Weights of a small contrastive audio-text model: text encoder activation squared_relu, 5200 steps.
Rows from block 2 of the text encoder of a small contrastive audio-text model, named by matrix and row number. Rows with one number belong to one neuron. Each number is 500 + 40 x the weight over its row's rms, rounded and kept within 0 to 999. All counts start at 0. Numbers have three digits each.
After each neuron's rows are labels from the 100 texts, of 14848, where the neuron reaches its highest value: "fires on" is the input token at the peak. Only what is clearly more common there than usual is listed. The data: strings of digits, spoken by a formant synthesiser in many voices. In brackets: how many of the 100.
# fc1: MLP up (text_encoder.blocks.2.mlp.fc1.weight, 1024x256), inputs 0-255
# fc2: MLP down (text_encoder.blocks.2.mlp.fc2.weight, 256x1024, transposed), outputs 0-255

fc1.387:494392563493549483516470475478480580448446424499426472504506446505555450520543477436517530498493492438553410459499452515545528475471447476511498534479502481481493499549557537505541510482587573439512581479473412471487503511460531462481553498503464488509548514554464481490533514605501442438477444539446479543506508453472487488502454510492484589500441495421489516503459435490480498489461527498510527462424494514521490522503541504534514546514489584475517535471545547514475522548427504523528489490528513487433509487531510507512433531434469493460500519497484488543467526495576472367560479472496557531507535476536477526419495538498405473416464505547470463523452499503486527501535505478534563471452420539470479563491468519630521440477500559521520485500476434514456516542532539
fc2.387:487532487572489547560481525494482535537567448557490477464520582480445526506512449470473527450577388527477463499530523457544534474496508514524529575494473476411500501480502522514496473511541419461527443460512557581521517499522396546495420487525502502417524452524535527500491506508509487471555498528475539543500515543495452558542497543479508468523505598497473489565469521508514478526457525500546466466535444543500537468557576486499512561426499512465540515514509506453512479452502519448511422447498529500502507481493561493480470574487495503514417523473475574490489450436468492510513401428450487541603534473476536531536474534446447484540431571523544459514482541504501463479482415454526515537541557508587490523560471617469506530545496515524469479469535470559526510437452475
fires on: "i" (100)

fc1.653:522467473452530539529494402415506506495511456551484488490461485452448554459495505513513495514505465495478500550452478529534494448460484516515452505444528458521506532487431502568593582484486521437516434447605459478464549462501492495469524510499508452503419540514565527520491481520536551459511524465518421560478503457459426480451459468489500550506566512531491553471494478503434524605564589459497528427478476483480454408605523565531533499519548463510491522458505425478457513598507477460470465464494497481522512525426549471558477508472506542500576476463522515562525467499433486505465500486446534472472463526494521423407524483513440486494527455428513521545496488465473530544478486481504450570497442586485453554467586495512545499511537496521468438447527472536528507499490492
fc2.653:506478561489576457516442492578556591542502557550512549488469495549517450581499449567502497475513518472475500504539506514512523486527534509494552511569464451547472564527563445411534472539569478563534524518484600489557474524489490512552495409517443494525474518496471461521516417544565539494448501509477513492580581549510463528553468495541489442536502445518497454546473471486522467511501504496463477532510499491519492504483587526520491481510515489516500500487515461464581443416514508528519470554538536503563536487518417511508489521511546527509528547485469495552518513528541445520520474553433441402541463447457485558604504527507525504473550441540531451475579441483484446497509551529572574442457516511513505501472500453412422449473483536522520471526528519491434550460451536
fires on: "f" (100)

fc1.273:499518422446492506514499492484507554546476478508517520517470437513482518529490485476503559530566533535508402471430463487497498477478429511510408555488468499491534512519610517491508542435506514483468447464560487503506507490472498534463519504568443559545422508502521442544530548513603566529431498529540472519526475514546528466570530536536413510494493533500510439498488515536537495543548539499460466520445562461493429507489541457490502547528513470482511503546466527446493554494506444506475503553436507493444416465410456551533507466462469486564490484452568500546500461500403458478445491532542498482539474539503483443411412552507508479514531488510444489555480520482485489484437537546537519543516436409490482484488516516562560479589452499463393545425478429501525476479548494
fc2.273:539442461434497509478505475556508479491464422524534504479496516539491522480475408526503469478497448488472526521460516461451505462475513452551427546537528488524528527506522471479476528520476492529527509557510493452471494489398516539481497570496465391423520447514536443486514461581459543475481423504517474540389546462507538489548420472496516466479468423509489517486518478566440499524459462524515502546498459585504506480490482592522513484479470492546482462479482455540597479432470511561564550531465523548554488457539426510522482520483514528542546459469472496506527543549509489508557520496546570450460510400508478466520508482591482534587442442463447517467504537557548442472512449514464560445474532505486473576485482515452454441463475563481584536506459492566486530485560463
fires on: "t" (40); "f" (18); "h" (8)

fc1.439:554483454529522587473504522482481500492520584545594511514464544532519410458540491467495489516526509454538504473500486449449482495543429466544614515475540492481450516543478537509545517531453462508500480540522533470539481507543572454528502454545514462542597481527513563527448549557447528503432548517504455507532506547450484410588492490485501479437533503497527455527538542502497479542550491493541506507554413553517453488518531438537576475489427490471498448489398578495490533491490504472474550494527527510543489440477487488524536538427494517544472446449488452491497505524531534534438546501515538461556532542497535501501476513509408457423534518412511463543524484485560492497562548462533511573573455489490556540490470565525516385471496456461495472490548452553523527512528548
fc2.439:483515505514472447530492489559567588503516517500466510512520487522505462515495485500535543511507464441546545473496482469514508496507543516541563564546511456530523493484476518516533499463568463496417494570508529489468505508522466413501494517502449563461499524477440461454549499541524490554516470545477518503499488453516508500499507526504514506504501503513503495495470577534487403504481537504484529522458447556464509511458515477487481433504427494506439492488445490512540495457487486520558546502467428548495528511464531566541550506517501471522484501471531397439481513485454471502487498480483539526500469502496464504498464480481515513508478534493497500510520498488511480487489578557489516530525495500529487496439517479403200469534506468493447516719486501495479533490527504
fires on: "<end>" (100)

fc1.85:532441426540555559496491469471488532512491485480525557506544460538485457483447505478474455470459478450540560529500511509495548539513493481518430476495463478498437521525457513505524536489581546440543482524552574539489499513575472488433487525553403557467464493476503499530483557469450520443454423529498467517513422400491490528494478545449460493512469514495540531497518519535550436546516424504600568467483499524473570423592556472460507514484480482504472477463482389473463544495517543480499419544554550433515457473537583483538507560428492530529472506511487553523503511522506426483518486456488481521492527529518451537479506541529529488527534480435530524486462521599480520442512462525516495578564481550509491557520529516540465425454487505588511462456545520481557466529509600
fc2.85:478468515477473454495523467554499512557604512405497506462499548563486450570496488465476508471519457449509647433515477506551567457561543464465510507502510429491482576472523543506495424479401537483460491514514502524505426501416411530502526539504411458515479525540490473466562551483482478457532516554505542466514501556532508506503507455512466508488457558518523548441562484517490477524491477510510455491467543455482556514467446486407488478530526446478479549482542488521482457452489535548532483496521539541560561554480480526520491559477490502504441484532485487471538524495519499531485491530477556543496434435450483481517539524413514476471452482540528495497600529507511480503508469607538507492529558491547551427502460550495387534428486456491487531564526513540445476559524433
fires on: "t" (79)

fc1.732:513482520468545554445537444431462509499457485468537449462524526503578452568510461531470479519417451528433486539479490455462525503481518488452442494441420471484497476510520488543505510555515513526460499512523581412436445476537486493518536469497472509499495546484517479491560479506442477508477461533540484493470498517403513527491414517545595515413441479430498485506496530466510485520509493560548498464466514552487450371557479512527453476435560448508444589501529477496551483469473454541489453506532492477436492505500540481508509444544485533496464485498490574496542568528549449513543492493542572531509561470488494452434479568381493541575506510499468463511414491524522489491439527497496527543453465488464430566430461442523516485437482496438478511442468517582468514474488516
fc2.732:480490512528465484559489471485549499524473447433464465483487436472530503447522541464479447500586503445549497551458455473531514564567463535491612573568531476489525471482486509486544483478536570460499503462475513478494464480480501489587485551484527576496460493506531515454466519478557485514503538511447485471512527515527512500503552510496501494461437536492471499504515476407575499422521521459543476518518541515539481501446469517490487473535521472469464462524536460505529515429467505446464505518559529515533541458488439558374544542507533488492508487640535499543522465475418565486539530478496484389492532447556567498578525446580500463555539500469540453513440516486498482479476425442457567463537433559526541527591471497481474424570506485506526500513573473534524518480487557
fires on: "g" (98)

fc1.185:503480506466542611482571510486474488462491437492542447439507470552528434537480463469521599484506539535492433547460532468507509505506467560507495465571461490487448469511498445565508578493444513517508499555460510488494532472504483476460426489413441474484505508517558561466496446522550483501507461591484483448505462522510535558502464484554541454508536473550426501444486547452588500441448455492503550475506513528545508428560439489551495455482527470518455494458528451534496632557498422492493463451519526526446543497504561513540507540459492457508444428556452514524497539480550523495435575462497443545424583542519502469488478563505481519511501426538523487488482543502479501514448524516464510483593471561495490510510468557494524504485510479480481492420584480552545502498571476
fc2.185:568442471479447449505464388444474485523494498522450531472513524523462492533442471540477489457528503477415447532443530522488456392545533453578479530475506433506531503451477481520491480532458501562477536517532475451502487504526477529525521548507488487450538509558555556527569480540438461544491429543545490519453579522525538489546470491467558466491494461502553458541487515501490482608512518472544472457427469565554484556474551557481540497546468497546442548471447523441477452520527467537472545433503461457452429502529514553515480535536466521515523544432466534522465478564472535465528456443467503557516500485534528496426576474527492509542461535483441413495508449563495481462430416497516502483489532480509517504498462522493483411460493531500521571510555461582565537512532419
fires on: "i" (68)

fc1.284:563451558518541556501534502426428485513483527479525495510523528533461485485428474446556552489472500472439444502487488469518432489461437474502476487456468492463555461483546475493583488508516515539495518450488526496576500495498555436422524512461525496562482545522554455465563476475585514469422456469415464568460525477476499467500517488445452473502509562510462587522498609509505432511543521500412468537540514446553491520532527536528470508506481497477482532487471481534570519496543445408427467487569503551574496520523483533589472472494522457523500553457527520567524512522444536475461462500497522540505576473552491420424534567514499505567532516510487519479485571542542566514481484527498515534548506532440514564555485462538520578504520502548478529528573475552511540459576542
fc2.284:480521443440472463488480555503493516510529446542552501503478579542509458507505522511479486560470495460454532404519499520507520429451600490504447517555510517562512480505541517409517516509548535586464547495500523508483430473507512611476478497494489499496512557576463515494520508520483518572527512514497511505491452489521497506480421514560565496511451499399486558450559502517434471425543521453451520474530458512425482543516607457532535470458450504596554436527523496479582540539522561496478470483481473513504417502453489444486486536482545503569500506535510465500472485485510474460487436587461438493498557484456460454531485509541530455549535499517502552474427531436532567476522476499527523513488527456549580524447523548556480566475572515523477405580523466489504471526517507
fires on: "i" (87)

fc1.621:539452505458456436545501502444469545508480457495533458495445592485447515462493472526430395589460503412495438587461512479540540461512466509480571547451392459530499501515435524468546547494462517499479531585574512424507460527414476506494541508404496496517473535467536507433556525557481492518509475525498397528461550496488506482575528434476553496512482480446460506498467490456562537496580492523502509531472507495541470512472426510506452495465538503479445500498532503459485522529466489517484415527539546436532479515521489502464464512511448575551540493467491542486472431506455536529495516506466511500520463453530422448524503570567510525562502525537562561525546499496524477520524472480499475492573543561474513547519526539580449489586502571493484485454513516478557526533516453
fc2.621:502453545648448484517481518486489520507525465497498504462492464471465475467556583548371474503523500503502511598503432511523500503511480463423543555461418445564456534520524523427499486448467509522422527494551506509478449492463521568564507546464496485483456531515481477459435551506545498534549519523505393524534534508550533534535563449498539502411506513505485485488517477478574517462536555500514475428481500479490507531433478463508489515539586464505508425521560505525514498541482478575508496504525565499505482541545463507445558553455517490553508456458489529453510506514472481522465515506508472493571503489437508457576512580558507526546505579522543564534478515475515441505459510531492519457532549545479505516525502583491510501540445528433596469479534550523607539520529496
fires on: "i" (100)

fc1.716:518445487489487533523463463498437507518441482396525497542550521539566482485436562564480508460468485446465434510433497472513553513429441479475456500468403540525497499476483416489483510537508527513485502513490494498547467420494441465457509500556459411499491509459506563552522504522520505423422477458418489508563496477499571511455487561480515483505454525452512506481563527410473505512522501515580590471462443523491485428540550527490591523508501514465464465406559454547518528456571452415466463472496490413527479536499477454477450518491470443439493526477484480521467516540491514405552501498555475487467534560508482573466503502496459470508471437476512543545427520538489518441498489482528498534555516531529491506506497501573502516454564589560483501462555496496560530518502553
fc2.716:521502458480448487523534476506584513596581531465504451503498532447514471525494494454483495475532530462542590433489481495465516469552546477425556504542498522445463595542452557504491491491518483477574462491557526504494553526446494464500513505512483493544503590460405528471505550508517511455565512482448554527474486560471518454540486451499527504531501555534455412517500508544555444526558590476550544489402493527455425528468441445479445522528543533500478499505534552431468484457463524451547464515469497516511489506448487468450552511512439465492556512575444454491480542458497470558472447450469419548597520522519537532512468507456517443446522462506549502481511567475525540495474508524547540546470500503453499517414426505522449489447511514533560502460502514547506446512400475
fires on: "t" (78); "w" (14)

fc1.151:576571420462478449471495524473430472492479552549478456480527487521529471462567466457489514417515464452487421447522445561459503536432473532504496489467492440501518457526507522484574499439559500439515444562523456513478557520475520524503558589460457530525409534521497488512502452493471508545482530489477460509497440506526536425509510525481446485476454516520511517501496485563460523590517474490484432484521484497550468457535505528486517608547492491531505525528568467506481563468516515546466542525443512478453445495446537561503508431480516493543455472440500596524540507533473478471444474584456584516515522505489450474480457526446423487492464434503510490491526580492460546448530560540572512498467462487477507547457603522594547487539559487565433485434457531520479509501495492
fc2.151:524434531503467522490535508476524497451547511518508506471556521500522450502486481554519463451401513445493433484529515522539533467557493494551402542512468530476500573535516461408455479558469521547467489567539489424469480462454488518477492537561495453483444469505492472445552424458473546466445496479543497533444515521545511449549463446507533506573465421431483536468547471569415462502457502524562492509535468570507474534491482575509579493546459457573478434503483504557554502476549503546495521528431505581542502517578415473497517515499451571539536402540468533506508532537477453513537518525610490483493533492501520463499497495583444493512480510504464520484503510482569434482479410531500586444506439539502457544517507493483462517513496548559466504542473516525481528570492503
fires on: "h" (99)

fc1.443:471497470488541571484515500440558477490544451436512419507552569539463521523418535467449530476438434495549465513437508517528520469466559514504448483441472454548544459425443505533479497507511533495483494510506477518482517518495441496434500463475467546430528480490458553522510481576505529499451532497469446531475550484483566421477492500484512478464536532537528479463476519452442602557555427517478560485541542472509457462526493551489486532531559513544399455430487479544489463540528523465503497554512524499559502548518471539579491503494534480491453536478503436536477489463566459550445528460424429521515538528521534586465509543411528526447489472530516556490533444591494497453497528490450496551593466451435592500521469551560512451532529439484525495459489495519541565469494485
fc2.443:549532497472498487559601490505600594603525499499519458538558585476550477441454528455444495525469517517520499453493509496502516462539460476482551470574484507516428502471475489494555516486533437516495443478520491482497550485461578503493472525445471494573536517576452447558434474509548466536486535410472569520490509541528490529548492446471496524545515525484548472438534539513576487523527534528512480498451441566471450516478500495463495523522543478453488510524597547464482488511483489468522451463479470512481517530486532433500461502507559455515582550531526477494487470489524516559584496472488467553583481481571485486448512524543531514500447557517472487465581479443447532482531502522491484511430475582488494477386451486465512496458472497505581481435552530595508464511478413
fires on: "t" (59); "o" (41)

fc1.218:552535513541479536517412412468501404442537406465506524468525545473484455533543515488495550511461569470476513522508474531461503503477481519565505581491437452453476485456563498545495553510469553490483385504485446568448535571501536519533540474552506422495520481492485494532523516464439469501415471575520477526485449471493511501515480496567524535543586492516545487502568476520470487498564470473520556543519497501512480492532545486489506519466489539451459418493528446485533524506530568541453444529495476488417546487455475554520481477527543503566520475522535529535465430460464442548520450515547476541508542559465439531447447583437496495540465421508464559509501475523488517464471517536526459467445521523460534492529568471574493422543502448549478414465461484573497504426484499
fc2.218:475411519537459505463494508509533475496522587493516414519437488478455533541587567501478478455486553460499473475503523475491448511421483453484435516497499474537516473479469516543435529516548490427478585522506515503522489494501482503486588509508472476463516547427552444508509461478552466511505511562488523515593500591582500531421471498462455538521493493490417468505435474501455599471410555448514507490543487523486496469455492513555500471500531451491484570485527380533533536563504506522485547470489522559532534507481495496508465448517517531564450432482454508500521556521507509466486484508578504496492456486459508503543570447533516515518582523493587535539595459497509550508486568555503561517504523462508462403515479480509439540387515576511534530480487510505479445501511445
fires on: "h" (95)

fc1.252:551516490516503511500535440404468465505494446496483500504577525508489508538522494489483532502549532426445465536504476493514513509580495437531493518489503465526450461513463571440527485538473495587475454463474444500470445513468548504448482497495543482421503514503487499520537542506442522461427543426486527509501513456436484465579400489557459507485552480499488532448599526473442478520524494523510611478533445521437477455489504544525507509477586538443492510464510494499544559566557541514475448465522436464461459481532589479431437455527500550473525449474449524540483417530431521510479478521480497501511568489504592490506444538450525564483588553514532495490484430535455552498494503484474518587524500505483564493454484487631522476438486466566504503527457464504438521479489480
fc2.252:511526525484483522467474532487461518535485520447479530502558484462464462424480538471470477492470502553561486570403515506503414510504481501517425447415480489525491463501489495492516544485483563468517462479506493465493514487503493481485464577516427469477430536452511488513611521520556478583505566474471408541490457494528509471495506484592492538472471488526518462535547526496489485554574472508440488515468550450540471468443448491567424501503551496509491549506455530487481530482455448430550551458486506428469537495491444526496523511529547462486470532481473532513515582454516513467545443572491506465489508475471476488512522546514536432554425446462462543457543515388556424429490542435503508456462488511526477507458466488461521484380434492469583445521482508459614521531504448
fires on: "e" (100)

fc1.396:469456487463548448517497461454510535497497482489484460464434511489449462486444491535460442552496574467483441603549510534534523443478478501511527530451423462542439491560459465440528545467471493565503547599586512473491494563447483466464480482468542484486468511506568485445526521535484524451489448471561371470507532527486525459497513523496449506549418472502502473479434497493562577489567537499468456518458495527569506467493416530480473525511494503451459439533507524494420491535504481470475416570518519457486461483534525530499484514472454572590520506487534534566486463513444476549500471479438441477532512430521434521570466539567511512492499517508549530552496532513526488479561479468536496474587514555458512482510511569595427446529477520479490543527514496495588506525544493
fc2.396:522460551624438491524466495496507504503531466494496505473482456462481479469576577563354457492524482522471514607511434499508507510517517458398559549437435439573484558529551545443496500431471490513428555504546510544497424499478496540569496559445476507488465523541479476469432522498536504527522529512505420525517518514539516535535568470507528478416519520501519497497536469474563506471527515485540506462459479484482520570442500465488481523542581454528506443537536513531523510540495469582504504514519540496538505549527463478459571568477509463520514452476465512456516496525476488512492525484500481502561480473448518458569488547546491522552485568524520575534502516480543448504484508536460509434553571525482484508544513555496505519559435522427577476482545559514608561500527488
fires on: "i" (100)

fc1.615:514447528508522502489423524479480445542488472499492480542559533488501515441426473513458525467499499450445523572422491491539523467475402536486450490510457531505505506530541497539498498496471539499533501500498492497536507551490457570413535474546529413469445466454449532561463526450488526461572466541527466472529434536455478563513460545471463474481518510475459464457505484464431561533573549475552488529589557463517553407547464602541519484604453486492484531496480475526473474502509517433491468499515533470482481562535544533515443488503483439546460475458472496579509473516521482499509471499433497496479526531482515584376451528487474492454404549480587488453500472568503451504524444549472476608559509552486437479482469490569485499469546504537505460487512523508526568512511536
fc2.615:561487465488477512546603524450582617590587533500509421443556526504468529455478564517466461523476486505488563414514498523541520511578495501454604463470457477434496534483488497534495490457531431489480481530538464478494553502433536522490523568505485456514525484543520443483479514554560509486524528434509571541484523510513566486552465506451483504581534525514493438482492536513481449520602545495535534487442473564518481544503517459381494536561595489448522475485527597498501532496505502490527461450468526516468512495466472454502524501463511499573545524512496536485508493487526508527535498456464467462582497497535515507500504541554462499515517535518471524489517528516481527478565491533478515555445467542498509536367477525494492455464531588484546523429492575538495455500444465
fires on: "t" (100)

fc1.667:524464587495464536507521488433474493584420474507473437507578475488458506520498535585511507448568497508475464563535489463474550468410521549507466458441441551524433501520477526453474534556538548498589473475449522496463437518557535416520472458495470495473527537525378522593452469508506511524543467544448542487461488382585518563491504467543535528483526486500459546509530476528533496512558451449479584555490501584523470432473503506527478506503447486472512513489475503515482493576514486532502490494517556540488531483540463484553532479462465589534455431534463533562487484571523485535462486438529510474462545540509489448479466578525452509518502487526541492482497463472546503550540532464474531564492497541478479525486474530508519543497516470453442571486393479557444523484502475
fc2.667:492479449496519528437419544516531469476539518560452515505459514537519468511557480451421491546499505442426421495547460454512497463458466578466558502482518429519484527460492486462557485527407466460464497502513451593526424500422557472496438394492435463506490517504546471473520458511505492461494522472506475459536506551534437535466456460514515529539520480507514544490464505532510462497513518520519500478482558551544576429539517499553463442532494428499571525502572466456441477533516477466520480542511437436530489587512420531465465524431468503529548561421415505520571538547528511473459499545501590490542446481578495524554476476542528480512470503526479520495532519520501551496457442498485556443524607452436536514540515542506536474498476543517588537523525493513527471530497484
fires on: "h" (97)

fc1.398:567489510475556463505540485482430558580529463505523493419565512488519519522444470506525493562507515504491549470536441473510528502510568415514430428530448498500462484497596445512448484524498613473529493498520514456483446557475579468485498493493441439454512542538499452516521546475451477480478450516424500520457461452503526567542495514391472501497470439561574489495535538505492492506497512478536581487447496482469465465515429424428423536434486561463486527423487506466535554500476493501482460480487459553515467501509545477547455584400508550500459477471555500516456472538506458497441474503540578540505516455532432436474430509497433522477527447572466539539457503609464523479527478503494481519465496533469490503541495492550552477514457460511484498564509504495476558511493543
fc2.398:575487479463461493490479533458479514489500517515532506466496463442503510490514531538522554479492505574441485466464487517404449523531491526510494476547533447585521445524512528489482539537503502544524525441491573465551468501456495449469561558448443408506528551521526572456431451422525445532560474512485510521488552572513608492508482490478517446446576431513486536491473499512480458529527489525528405510429470498511488428546437524555543469463474539500443439463415469474459521507601459412436447542443485488494464491509513466500474476472421478436521528566512474442447474507518480471459555447457528512496474432494546526504550488511542598534477552446470495476511509479463447531527519472508459558497517467519535541535476496536391482483508532448496491515485480550517464573460540
fires on: "e" (96)

fc1.618:480468535572510533497452547437488490447509450492500482421447537438456482521534447515498494483496530520440470535490481461488460474479427398504471513472441510507454499497500479492463462475549500533470436488438532510507477584528507505481393561498495420541460541498509527499483497563509526516527433563544488528470529439479442511534492514570415480504524539483475545454537439546513563559586477580563467481585468494513500488575476557491566510524482493444481556464495528497545553431442401421502494510519507472517565571462492497423494491418444518475500529507484530516534489567442511463499548412506533563513532489430462510464478558464438507532457469435544484496473500561467551481536531545454489506546473529508474564494557455562501512494445446526484479515491453506492469471461503
fc2.618:511541533547461487451460442525577499533476549503438498505548465505469466494463488531624490473467520463518533474556481472473549506476515537543540491510593437533557433525564481496513524508439521503487531469480544448478513461430491504502514453523534472484492462486482461447529451528457477492512552476547480477566470434587508547490372490521562515508491448463453529505439501487511433556540511476541477454437501497527555504479457509493408532458503436522569523493438553527463452546507545491535455519512559563573460475548436541524419522540504484539508455540524507525452450500551460518547475522559503562478517552457502477457457507538501487525472481449464535438501494521520513480569528575514575530578494600492550489489506512468456502451470557431539494573432490543502523467550487
fires on: "f" (90)

fc1.450:572489473487468531500521387511431462485513465514494457497554463491496489458471515471485522453508534481425532472523529512546582420457569472561398533492411484525444508567502486461500545525523443519477505472467506574508528477599511542534487502541548519413471535564501442543472507511522506496488526529486484553508505458453483508564497567491507546500520519484565558452502456474460482546471425456530569524472412494531558497566524496554513559525469490445456444477480524477502459531451435499563529543475528543515465488486503508482510471512520408506522532475540559547498429554481491512466570467554463516483537553465549496535557539480452523462512540529525508553542532529426507486527535614485477563500501493561479466476591533520538442487488473570517477523407429526501486485505526
fc2.450:545502444525432457492533450451467505531456538490505514438579478510518519477543532506499395479536557477421555458511463529522557460505542589550569534427514506515458518520477503495461504546510506526482447440420552473559496444562446523496473491496527435475469485461574463495471533530462483440525475494506486513507560541502544491488516466478525524488462447510483508514452500539463523547418467473511464443463532503491477517589586519529499561455512449495538423472466421459506522387545479539470477478508503542512543485512548453518522528479493524441515553581443513472550458417468460425445468508490461470385572462480534493532517517442576564504513503498484560525514512528513530477472460468517456470562465524448515461490512521528555546458549430510472510508540461491560560501545549
fires on: "o" (98)

fc1.112:539464440491528478531445491415578460486473452459488440487509484474544501517531503547469510489448580453386478474536455514512475500449445542516445566489434559501559479539527512448519511584509586477485527489516478535515430484568532529506448446554498451519485513506467517582387466541441578504434550535506438472483553451417445536507416485561488556496467462508483481526528525549444524525533505488521504501542545499498515488567514486504534461484490530496483608451548498479532492536562444461480501531524579519509474447455492504511511432482488530519499533532517514559462527489486486473492432521501455515475527573552519485496470533509463558559465414494508499538414517531447567492509540436523512450460528481548539524469449481443474533457536490484511520449503441565579510518464502
fc2.112:509468563512497535539526517517513592499480598536629493480569489499506473463515502577525546495516427492541536493443470529462468528520497483463505497508471485453568488450523427557505507478519511563507472525518407515510559512501489532502495434567511515539483526476635451536551479481468487451519517549628487498481552428481532550551435537453497510487495582537485533539503547432461483489557535512543497503540536421508481512456504518486502473530591458534533480493439531557520466481547491482540524495501572547488523473508523515477489564503495535476526501471534485460575502529494504524366458517486506439430413504490480494469523437542487430479506518489550496488471481532531518511576504525435567518510531491509495572476438501526441537561435491535491483413483488475505478537494525
fires on: "o" (89)

fc1.26:524494505473500569506487480485479583447531515486607477487537582557500449509535538550497571533450570514468502516486521462508524462491458434495535518521504557505453576526495588492492549555510523416498510560566469591542507496496576454532510499554474438505541466487516564544527520523513488456462495487458472435575522495489491516574468466528419545501512542576536528545540558490479531502507478597530447455522430577530494534489538443511457504528531541529534498451451533524550561555558466508455531525490535513499491494461462502520510490424530537515512508483497443507492492510555586526523474481506505519549572486527551518454510508501444473456566471454469423512459458512506475450596529507462482521500472482492556549511474498528457395474475439448433467562531549511458523561528556
fc2.26:521527540528462438537510520516553594461543511493509558476530489541507451479494458512523508515531450426553558452484505475502548477519548513519531585528534477514510481468439452487505521454528460499409447561486556466438504507539457441498492535524501589456493470471449442433507474537495503546518456538510500514493502457532511518498499537490518515520509496495496491477454544554513379523501528478458511476484471554479501530472473502502516455486423498508446494501471497520528469450473472497537564541461443540496527496453518555529565553494511487517494475470560440452477533453432447500468490508490542505518483559458441515504480517478464498502455551518504479538534490486494491492490546549506506521494536470524499501449505462415249487524479501513439540694499491463495522478516498
fires on: "<end>" (100)

fc1.570:462486558506451507482492501508476474455454438477416537482505476496491479513456448480487482502496547475557456465550489512437602487496463514547445538388514446485523509475543508504525499473576511448493509490463500532503521463486497396501573399419498554448498540507533470547567415559488473481459463563422516503491606560520502487488455544515562467491495430504491525518446469446534499501459470569497526571447537504566510494522487494494528545556550521522530559499483495495513522534523497444539495516574537449524447553509533486489477513434476548529399522543466513528436533409487496474502534489502484485526509524466491505454508572469406480507492535445478443545509546481500563537439563540560518479479480447475578503505538540538520473432488544471517564482498474593450518518527472
fc2.570:486524466462442542432487477564484585610561519474460495543516491461442528492568408423532522525487450575462508497513444487508463481496429500566535532443526492467500464528537535482572449412584504585584455540490439555417461500503448477500463435562506522494535483497542452445514509571538468465559518411521487493481521508573461512456485447503571448510466495531510486508472481466463499480464432540542481564564509493468503553512492541489475575464518538520521457533551522493475500505479556503504554569463486491535536482489492504461481479490504457506491486503496543478564499459539544494503516479524465494548548497554521522513488511544453499492483507542576465526495522524478458468493458533498542561479553543512539525535385471570611484514477545526561446420490514537488455491466469
fires on: "i" (100)

fc1.531:495473510452500515471498478482532520518479490479524506513586491555462505483546494457455521502440481486471463494406488547532495541485488538535476528509467485547558494490466528553500459509516567481469514477482434559474483556492470522436537525478423494419461507482458503535521493472537561544455488464446435547425483483475509444512496504513505485518562528477607448496516494467379563516623412580509521477469547524560488486556536526537460452516540495509449475434458439596500552476455527439408502516448556556528471491537470451559503507532445545474461538459492504582525523496495475537491536519420512494579497519547540535433506477423471507494434498523485532522547491480519493452468518481453523548608450474501483545479498481544535428533544495466513503410542506502531490529538459
fc2.531:592519492481533513542574486482599611568549484481481443546482581472528477454473551473460494526486446550508524420510488507497568460549461521491508495570515494517460503455484470519548527498544453466507466479512495523543541477469564480515470527507466531568517501589474493509390481507543464522477516428496595525518492554536515530516493454518495504533518487541558480421527507474529471553515583512510511496422465547467453537471473465433445546539542458450500537514615558455528483489515512461542487495502499494490508526519489452512483494515535450535546583551523491512484481510521504565552519454504469521613492472566509504463531511542514536493491525485466481449589484471488517495520481503484477470453475564538502462370463467480472505501453496542595487453546507611490495477441465
fires on: "t" (100)

fc1.64:552552507487462526512505412511482476447552452498572474493508539456482518581514561525557528514506471565506508474480524479474467444548536441525417450497461504485479555518461446460541588487494498499550546460501469422463444465563467452503541555449495487505507596548525530520445507555467505489493410482502496508518564491560501421504551572500502495447401453494530510479442505540490513551516514509577541569533491445521471449531552459424533604556558481424503466399495488511539514477490547477538505478509520438543461501459549508431532481468451530466436497440537502557452451505483516473502467436486447459488548539438483521481471533503467443513505513484552450470465537528511544481497505569527529554518504483440471504430548533538538574452491509475455552508508465510550465510504508
fc2.64:443547468561433511480438422505502511548559482540522518483508520489428559502498465488545549523485503466504469485480553461444462457458551499517532509466485555472583459456427552523562462438514562492571391476529446475464421538443489516470516432554529538459522539488489449578472464568466529468557577449476573483483518495478511486504534486501483484510471525515505520458474478463535488497484537519534564497548558486547434516472448518511359522450549549507516511456527461546458523474448500540507487528478530487459511453474475524472508587458543469507509480463505554515479461518448477454557553526517511532500493566485529477499538483552504504491507481551448536572541542484425474514478478448534485583460409570483423529467502465511536521449534560419549512441466500512462501535450521
fires on: "i" (98)